From a checkpoint of a small multi-label audio tagger.
Model: log mel input, norm layernorm, activation squared_relu, layers 14.
Training: adamw at rate 0.0021, 3800 steps.
Rows from expert 2 of block 7, named by matrix and row number. Rows with one number belong to one neuron. Each number is 128 + 24 x the weight over its row's rms, rounded and kept within 0 to 255. All counts start at 0.
# up: expert up (model.blocks.7.mlp.up, 8x64x128), inputs 96-127
# down: expert down (model.blocks.7.mlp.down, 8x128x64, transposed), outputs 96-127
up.0 [109 108 105 199 158 146 117 100 126 119 123 149 157  97 148 168 105 146 142 147 145 115 107  99 118 105 137 158 122 148 105  90]
up.1 [118 116 139 175 138 165 114 125 166 106  82 146 125 147 144 144 128 150 194 163 142 111 140 135 131 161 127 142 100 123 128 111]
up.2 [105  72 137 147 154  99 149  95 143 110  87 102 137 102 122 160 150 151 132 124 140 122 140 109 123 130 133 165 122 105 115 120]
up.3 [122  86  91 146 184 156 113 105 167  98 142 165 150 142 127 143 123 130 115 184 111 135  90 128 169 144 110  95  87 139 118 100]
up.4 [ 81  81 144 142 146 143 178 123 135 112 112 140 144 160  86 106 147 126 141 141 172 144 133 100 138 134 118 105  95  76 109 112]
up.5 [107 113 128 157 138 102 142 122 139  71 132 140  99 135 122  97 125 105 164 105 117 114 146  95 121 132 103 122 104 165  98 152]
up.6 [123 105 135 132 138 149 124 121 107 134 118 124 168  95  77 114 129 114 121  94 189 138 183 118  63 125 123 133 112 134  95 136]
up.7 [102  98 109 206 168 100 142 124 143  73 120 165 128 142 128 140  83 144 146 146 113 117 112 136 141 101 135 153 119 107 130  91]
up.8 [110 173  81 111  96  89 149 157 103 118 121 184 123 112 145 135 121 101 123 179 133  95 168 142 154 128  85 130 132 171 177 145]
up.9 [124 124 146 124 110 104 144  78 164 136 152 119 122 117 164 136 129 134 143 122 149 103 140 113 146 173  87  80 107 115 122 135]
up.10 [107  92 143 186 144 121  99  93 159 133  94 147 148 150 108 118 149 122 150  96 108 121 118 117 125  90 121 101 107  89 141 136]
up.11 [124  97 135 139 136 114 111 129 125  74 102 136 112 170 128 130 105 121  95 148 127 133 127 132 129 134 142 117 146 108 121  96]
up.12 [ 96 106 150 177 150 130 140 120 112  87  90 156 152 146 157 161 110 149 178 122 106 111 113 128 135 113 105 125 111 114 121 155]
up.13 [ 85 104  97 161 120 154 129 117 121 107  95 149 141 109 104 147 172 160 160 103 142  82 117 124 110 118 144 142 139 147 107 138]
up.14 [123 135 182 116 132 106 158 115 156 109  80 122 144 104 133 111 135 113 103 114 169 148 121  84 132 105 152 134 167 157  90 144]
up.15 [142 104 119  89 119 169 134 107 178 157 117 133 146 101 177 107 159 116  93 116 134 174 123 128  99 158  87 147 111 127 123 149]
up.16 [113 103 155 171 142 138 117 122 134  88  92 127 145 120 123 156  87 123 145 109 129 119 159  95 131 143 109 146  80 122 119 102]
up.17 [ 97 114 118 185 106 142 111  91 150  83 108 162 166 141 104 161 134 138 129 143 114 119 120 137 136 111  96 127 115 129 141 106]
up.18 [105 149 158 115 134 120 131 111 138  83 110 149 171 165 115 144 116 102 161 110 138 107 139 143  96 108  60 105 103 132 163 115]
up.19 [132 106 116 170 154 159 136 122 119  81 135 146 180 143 118 141 127 127 158 122 135  96 140  94 117  98 112  82 123 133 131 112]
up.20 [136 101 147 138 122 156 119 142 128  96 143 169 121 147 117 135 135 144 159 129 159 125  99 128 116  82  95 113 116  98 138  77]
up.21 [110 130 118 119 128 144 135 122 132 143 148 138  95 134 116 151 136 137 173  73 131 109 122 112 151 159 159 142 106 132  93 134]
up.22 [112 139 124 135 108  91 116  91 113  87  94 174 145 134 132 155 124 124 154 140 157 103 136 161 109  99  59 113 128 178 157 164]
up.23 [ 90 108 145 148 139 148 131  87 122 103 112 148  98 152 119 144 167 125 164 104  84 152 120 105 143 111 132 169 109  97 130 146]
up.24 [124  92 119 182 126 150 119 117 109  94 124 156 102 146 101 122 141 121 155 142 118 131 146 131 150 117 143  59  83  92 110 131]
up.25 [130 102 150 152 127 138 135 182  84  85 135 172 111 113  96 137 141 131 126 121 116 118 143 167 142 132 123  92  88 133 131 116]
up.26 [155 103 101 123 149 136 114 129 149 112 139 175 151 139 144 161 138 112 135 149 104 142 130 163 149  95 108  81  92 140 153 106]
up.27 [141 118 169 131 117 125 117 180 134 109 117 179 122 107  99 138 104 143 148 120 138 139 157 114 136 128 168 117  80  77 132 133]
up.28 [134  89 152 151 122 109 109 147 138  93 116 145 118 141 162 135 126 108 145 137 169 110 118 145 119 162  95 126  79 113 112 104]
up.29 [129 119 156 136 184  72 134 131 132 116 101 126 168 107 141 120 102 124 115 153 132 135 106  85 120 102 158 124 127 142 138 103]
up.30 [104 127 173  99 125 117 125 148 127  98 103 141 137 141 101 140 123 117 117  88 125  98 112 118 100  83 152 110 109  89 115 136]
up.31 [134 103 151 130 170 100 137 117 124  99 118 172 160 141 117 185 124 141 130 142 153 133 128 132 131 102  90  98  60 141  99 105]
up.32 [113  95 147 136 135 126 131 112 157 104 111 101 188 141  97 123 134  99 157 110 153 110 134 119 115 104  71 108  69 100 150 140]
up.33 [ 62 115 127 164  88 141 135 127  96 126 126 114 113 147 121 108 121 166 195  95 147 130 107 140 107 156 171 170 134  82  90 127]
up.34 [109 116 163  98 130 149 159 101 129 126  94 138 120 129 141 160 107 148 113 140  86 121 127  91 155 179 100  92 129 109 119  82]
up.35 [ 99 136 120 111 140 149 133  97 126 174 102 128 145 128 135 141  86 122 135 142  66 130 154 115 122 126 146 137 140  72 101 110]
up.36 [ 95 138 111 152 144 133 120  96 141 133 153 127 142 107 112 161 113 147 151 115 129 101 116 124 109 114 136 147  77 123  84  69]
up.37 [136  74 175 201 161 120 146 128  99  92 114 163 141  98 161 172 145 126 143 148 108 116 112 127 122 119 110 120  55 142 115 128]
up.38 [109 128 141 104 137 142 124  72 152 135 119 116 106 142 150 111  81 150 115 108 146 115 132 105 148 166 123 168 126 148 110 184]
up.39 [ 96  95 145 156 145 119 130 118 121  70 128 122 154 142 126 130 100 117 142 120 124 125  91 145 122 120 111 120  74 136 140  84]
up.40 [124 105 135 185 139 145 145  88 105 138 110 124 111 124 137 148 137 130 115 140  81 130 164 121 123 127 151 186 104 140 130 163]
up.41 [152 138 186  98  79 107 151 134 152 136 116 146 118 112 137 146 135 123 144 110 126 160 170 113 123 115 173 102 113  78 100 161]
up.42 [ 99 126 115 153  97 121 121 130 142 155 147 110  88 138 127  92  99 160 143 111 111 142 144 126 131 176 116 114 144  50 119 152]
up.43 [ 90 119 105  87  96 139 103 124 138 187 128 150 130 108 154  77  80 135 142 117 118 124 125 128  83 142  93 103 145 105  77 159]
up.44 [ 89 146 124 140 117 127 119 154 107  97 150 110 146 148 148 145 122 185 126 115 122 139 107 136 149 103 168 149 150 136 123  92]
up.45 [109  82 154 211 143 106 115 130 152  98 120 133 121 113 122 170 117 155 156 127 140 125  92 117 118 118 109 107 126 144  89  83]
up.46 [125 103 170 142 146 123 158  98 141  67 101 159 137 133 105 158 120 145 163 122 121 108  92 120 161 127 142 105  63 129 115 111]
up.47 [141 103 127 145 178 142  93  86 110 108 127 151 159 123 153 179 148 103 121 121 149 156 124 123 100  89 144 169 140 142 111  75]
up.48 [127 109 149 104 163 107 168 102 151 103  80 128 140  86 138 155 110  98 120 113 133 156 118 104 108  99 176 145  57 126 130 115]
up.49 [152 138 117 102 127  98 128 121  72 136 116 203 129 111 163 134 116 102 129 165 177 145 150 127 137 117 127 169 163 171 112 138]
up.50 [140  86 159 185  95 130 127 123 129  71  88 158 131 148  94 156 129 130 148 133 101 110 150 118 112 135  78 144  94 140 157 135]
up.51 [159 112 134 132 140 157 141 104 133 141  91 170 140 149 149 145 143 108 115 105 108 146 118  79 110 150 111 116 140 124 116 134]
up.52 [136  89 163 122 110 138 131 131 128 117  79 117 145 170  64 100 101  87 157 100 144 118 151 150 114 111 141 116 107 133 110 163]
up.53 [128 116 124 176 141 106 132  86 126  80 108 155 133 114 131 149 108 147 124 125 153 138 142  96 110  89 106 124 109 146  97  95]
up.54 [114 171 149  91 122  85 122 125 110 109  95 135 135 112 134 106 113 113  92 126 154 111 144 121 117 129 146 151 172 166 130 144]
up.55 [114 108 146 157 145 128  90 125 114 121 146 165 123 122 128 145 135 110 161 142 148 139 145 140 127 120 106 140  62 129 138  90]
up.56 [133 139 145 120 128 114 117 162 105 156 109 164 135 107 120 124 169 120 117 118 129 103 125 116 103 141 138 145 131 140 169 110]
up.57 [112  61 110 176 151 148 108 115 119 150 111 147 156  90 152 135 144 126 106 132 153 135 142 110 105  83 134 146 143 127 113  69]
up.58 [ 85  89 103 142 153 109 134 117 146 113  85 143 165 104 131 154 108 123 164 157 133 162 108 135 132 172 140 120 110 100  90 102]
up.59 [111 168 128 105 109  76 140 134 108 118  93 174 117 107 142 129 109 102  95 142 145 108 158 131 123 110 114 133 150 161 131 149]
up.60 [109  89  89 165 154 138  88 127  96 159 148 144 133 118  95 136 149 114 108 119 165 114 134 118 105  74 153 140 122 102 137 133]
up.61 [114 100 161 141 118 117 113 111 120 117 141 180 142 144 105 165 136 141 133 128 112 163 127 123 136  95 136 125 104 113 123 109]
up.62 [142 130 178 103  99 114 149 119 148 151 122 125 131 115 151 139 129 115 150  87 121 136 157 144 128 139 144 102 142  95 102 129]
up.63 [116  92 128 182 160 131 119 144 136 112 128 139 134 153  72 119 128 103 137 142 168 150 116 156 103 116 142 116 113 120 134 124]
down.0 [164 111 151 152 117  83 141  90 105 120 146  90  85 119 118 150 115 156  97  98 154 141 131 148 146 133 160 137 143  98 143 114]
down.1 [135 111 124 168 133 128 140 128 113 121  92  96  91 125  96 113 150 132 122 141 105  82 121  89 111 166 132 111  94  98 124 156]
down.2 [156  87 123 151 164 140  90 119 134  99 113  98 155 141 104 162 104 127  90 144 173 157  77  94 150 103 107 140 132 106 145 106]
down.3 [198 109 144 139 100 161 136 151 132 129 133 127 158 149 121 172 155  93  99 143 131 147 144 140 146  99 110  85 120  99 177 142]
down.4 [ 98  86 142 124 142 122 100 103 160 137 117 120  91 119 171 157 140 140 103 120 126  70 108 106  86 123 110 192 149 126 178 170]
down.5 [146 127 121 131 111 166 122 130 154 133 110 114 140 118 106 124 138 100 126 123 122 121 153 113 112 138 105 146 102 132  94 129]
down.6 [101  96 188 188 139 121 141 152 142  82 106 113 141 130 144 153 121 106 134 134 120 139 105 129 104 119 105 127 103 122  62 133]
down.7 [122 108  91 140 175 129 115 111  95 119 164  95 139 131 140 144 143 142 137 118 133 106 110 130 198 141 159 142 113 146 164  99]
down.8 [141 134 101 145 149 137 166 128  80 114 147 141 106 100 105 114 107  94 181 167 157 110 137 155 161  99 101 149 136 139  98 136]
down.9 [106 120  97 129 101 115 153 158 120 141  92 149 109 108 144 187 114 112 168 158 133 126  78 101 196 106 101 163 153  89 161  95]
down.10 [144 104 120 127  85 103 146 123 152 114 124  79  86 131 144 140 116 185 117 105 143 111 170 153 130 156 145 139 177 132 136 160]
down.11 [114  99 136 167 106 112 144 163 109 132 120  97  78 135 158 111  86 120 126 143 119 145 167 124 134 133 176 120 127 114 174 138]
down.12 [124 106  94 127 123 124 109  99 182 102 102  97 121 117 165 145  98 157 121 126 114 146 102 123 144 142 124 142 126 139 126 111]
down.13 [171  95 145 182 133 120 118 117 155 127 143  90  99 148  82 120 128 152 157  98 132 122 116 146 139 177 134 148 153 135 131 118]
down.14 [153 118 133 115 166 149 137 151 130 158 103  90 104  80 164 116 122 127 122  97 137 159 144  78 139 135 124 128 147 130 169 108]
down.15 [133 122 154 121 127 151 114 124 114 102 102 161 141 139 143 150 109 123 140 156 130 149  83 140 140 121  92 104 130  93 140 100]
down.16 [125 119  82 130 137 105  96 129 187 131 120 145 102 167 154 143  90 104  82 121 153 137 162 112  99 147 120 146 135 157 170 150]
down.17 [153  90 143 137  96 164  99 140 183 167  72 127  85 112 125 149 104 121 118 138 158 158 123 107 120 160 133 112 126 102 102 123]
down.18 [122 149 116 126 117 151 131 126 168 150 133 127  83 134 128 152 162  92 154 116 179  99 126  98 147 115  98 131 158 120 155 169]
down.19 [161 100 134 156 116 156 113 178 104 110 139  99 158 127 100 153 172 136 132  60 132 119 156 116 133 177 129 127  86 109 126 126]
down.20 [126 138 140 152 126 139 138 150 122 123 116 134 152 125 143 166 151 166 124 102 127 123 130 118  93 166  80 111  94  91 118 131]
down.21 [145 121  92 156 102 153 116 109 133 150 166 130 117 139  95 117 108 112 128 144 130 138 121 114 119 143 125 156 108 142 103 143]
down.22 [143 148 108 101 115 111 156 123 130 138 127 151 107 122  55 139 108  84 116 129 163 127 119 112 176  88 143 157 146 122 100 148]
down.23 [140 125 164 135 171 130 110  19 107 105 134 129 149 168 142 113 124 150 138  94 132  93 112 110 115 139  89 133  91  99 135 117]
down.24 [152  89 133 159 103 156 175  88 139 138 131 128 114 139  99 148 120 127 135 115 120 139  98 190 111 133 128  82 116  87  81 144]
down.25 [111 116 140 108  85  85 165 165 140 110 105 145  92 114 142 119  96 138 168 137 110 117 159 126 162 157 106  89 140 106 130 139]
down.26 [148  98 123 133  98 147 170 152 151 115 123 100 117 133 149 151 172 115 115 122  88 154 149  98 143 122 130 113  88  90 126 141]
down.27 [165 122 133 121  87 125 161  93 154 126 128  92 159 109 147 145 119 177 172  79  97 128 114 147 129 130  89 152  83 127  96 143]
down.28 [141  78 117 118 143 168 106 160 147 130 122 134 144 139 125 167 133 104 134 140 114 138 136  95 105 109  98 144  94  99 149  70]
down.29 [153  96 172 180 167 137 169 157 142 108  89 104  94 136 145  92 106  99 130 112 115 151 130  78 149 181 104 112 121 139 142 149]
down.30 [119 122 150 109 117 120 135  61 144 128 133  96 135 136 165 134 151 138 132 104 113 140 103 110 101 120 109 149  80  97 158 131]
down.31 [137 107 100 129  93 161 160 128 139 116 116 125 111 149 135 115 135 126 111 150 154 157 186 134 124  84  94 141 137 133 143 186]
down.32 [153 134  89 160 120 127 105 160 172  99 128 155  86 152 110 179 132 106 124 120 161 115 154 110 122 125 100 130 137 108 115 173]
down.33 [119 126 128 139  85 125 103 126 150 141 109 121 114 164  92 127  85 115  97 107 140 136 174 111 117 134 127 163 122  91 100  94]
down.34 [134  89 112 142 124  73 114 118  96 132 117 107 112  81 159 122 106 142 109 128 121 138 133 110 152 132 164 142 155 135 162 122]
down.35 [118  98 174 112 166 120 139  90  94 138 128 139 152 147 137  88 107 106 144 123  92 143 116  94 130 137 128 163  79 119 123 133]
down.36 [147 144 146 130  86 151 144 107 114 177 173  90 105 134  93 144 118 139 164 104 114 122 155 117 137 120 127 146 144  81 123 144]
down.37 [125 153 115 136  83 127 143 128 112 147 163 143 133 139 125 146 100 116 125 160  69 115 144 113 102 194 100 136  85 129 192 145]
down.38 [141 131 126 100 169  90  92 119 103  85 154 133 147 153 107 101 100 102 158 158 150 122 112 123 112 128 110 157 105 133 166 121]
down.39 [150 125 136 180 113 126 124 141 157 123  71 138 114 128  92 139 136 154 116 105 135 123 138 112 135 135 135 184 172 123 103 116]
down.40 [138 127 155 160 110 139  75 132 142 127 124 120 135 105 136 148 102 160 102 139 149 114 110  82 108 174 139 138 147 125 135 129]
down.41 [100 114 148 108  83 127 169  87 129  91  90 152 155  89 159 128 128 153 131  90 101 134 110 154 114 106  94 173 105  93 128 114]
down.42 [121 104 111 155 120 102 141 154 147 123  89 133 105 109 153 158  87 154 150 146 105 140 128 119 140 167 139 133 121  97  99  84]
down.43 [139 114 158  97 175 150  87  90 119 146 146 122 145 144  93 142  96 130 124  96 145 111 100 113 130 151  91 141 109  81 124  82]
down.44 [140 107 128 137 120 107 128 137 157 129  88 132 116 172 137 102 122 114 160 137 113 140 114 132  91 125 119 139 142 100 120 106]
down.45 [147 102 132 118 138 113 130 120  96 100 147 128 154 153 141 147 139 132 134 118 117 145 191 139 117 159 102 156  99  91 153 167]
down.46 [136 149  97 135  97 161  78 129 136 112 173 127 163 146  87 125 119 157 141 154 148 117 147 140 123 176 109 108 102 117 134 134]
down.47 [156 150 153 140 114 102  96 104 104 103  85 114  98 141 156 162 116 102  84 162 142 153 124 167 119 141 120 143 136 115 163 136]
down.48 [154 127 125 167 155 119 149 166 162 127  99 113 134 138 168 161 141 105  85 121 141 120 124 111 110 101 132 135 130 115 138 130]
down.49 [154 150 157 132 145 109 109 133  74 109 130 140 134 141 108 126 111 146  90 140 148 153  99 156 144  85 147 134 157 115 129  83]
down.50 [128  91 116 148  88 124  84 145 188 125 157  92 104 102 105 139 174 166 137 133 169  97 144 113 145 131 130 142 161 154 108 134]
down.51 [ 96  67 168 118 145 133 138 121 135  89  62 123 110 111 149  98 102 128 145 148 109 142  98 165 134 144 109 137 155  82  99 123]
down.52 [111 118 137 178 166 103 146 134 157 108 147 170  94 138 113 164 142 106 102 133 181 138 116 175 141  98  85 123 117 105 109 141]
down.53 [145 117 123 178  92 130  99 205 137  96 111 100 115 161 152 169 121 136 108 136 106 154 124 101 147 132 135 114 120  94 119 143]
down.54 [129 129 122 116 162 105 143 122 132 137 122 117 116 121 100  71 101  83 135 129 153 128 167 115 128 147 169 176 130 164 145 108]
down.55 [138 130 108 149 124 117 193 113 161  74 145 118 133 196 141 189  88 137 137 149 126 171 107 143 144 171 127  94  97  97 129 148]
down.56 [115 145 121 151 147  82 109 121 100 116 120 129 135 134 125 113 118 147 191 114 121 117  83 136 178 108 114 163 161 168 147 106]
down.57 [145 132 147 120 103  83 109 121 143 113 129  97 105 135 117 143 118 129  95 116 158 132 116 141 127 140 124 154 134 122 150 138]
down.58 [144 103 126 130 127 162 145 148 152 121 114  78 123 121 159 163 121  92 124 135 112 171 137 130 103 108 105 143  98 149 169 145]
down.59 [128 141  89 108 155 118 152 129 108 140 138 128 106 106 110  88 101  77 136 150 158 126 130 127 141 110 144 185 123 173 108 132]
down.60 [152  99 141 165 107 123 147 147 111  98 126 140 124 142 136 146 115 140  91  87 111 148 134 148 134 118 128  91 129  99 115 118]
down.61 [120 119  99 140  69  94 138 136  96 155 132 177 160 151 145 103  84 184 124 139 131 114 121 155 119 116 119 148 106  92  97 123]
down.62 [ 97 106 132 122 116 119 143 113 140 100  91 152 138 102 147 143 134 124 144  99 118 120 109 141 106  85  90 158 113  96 157 130]
down.63 [139 122 144 155 108 144 132 107 131  74 122 119 136 127 138 185 142 136 139 110 114 152 126 144 128 151 112 105 124  96 106 134]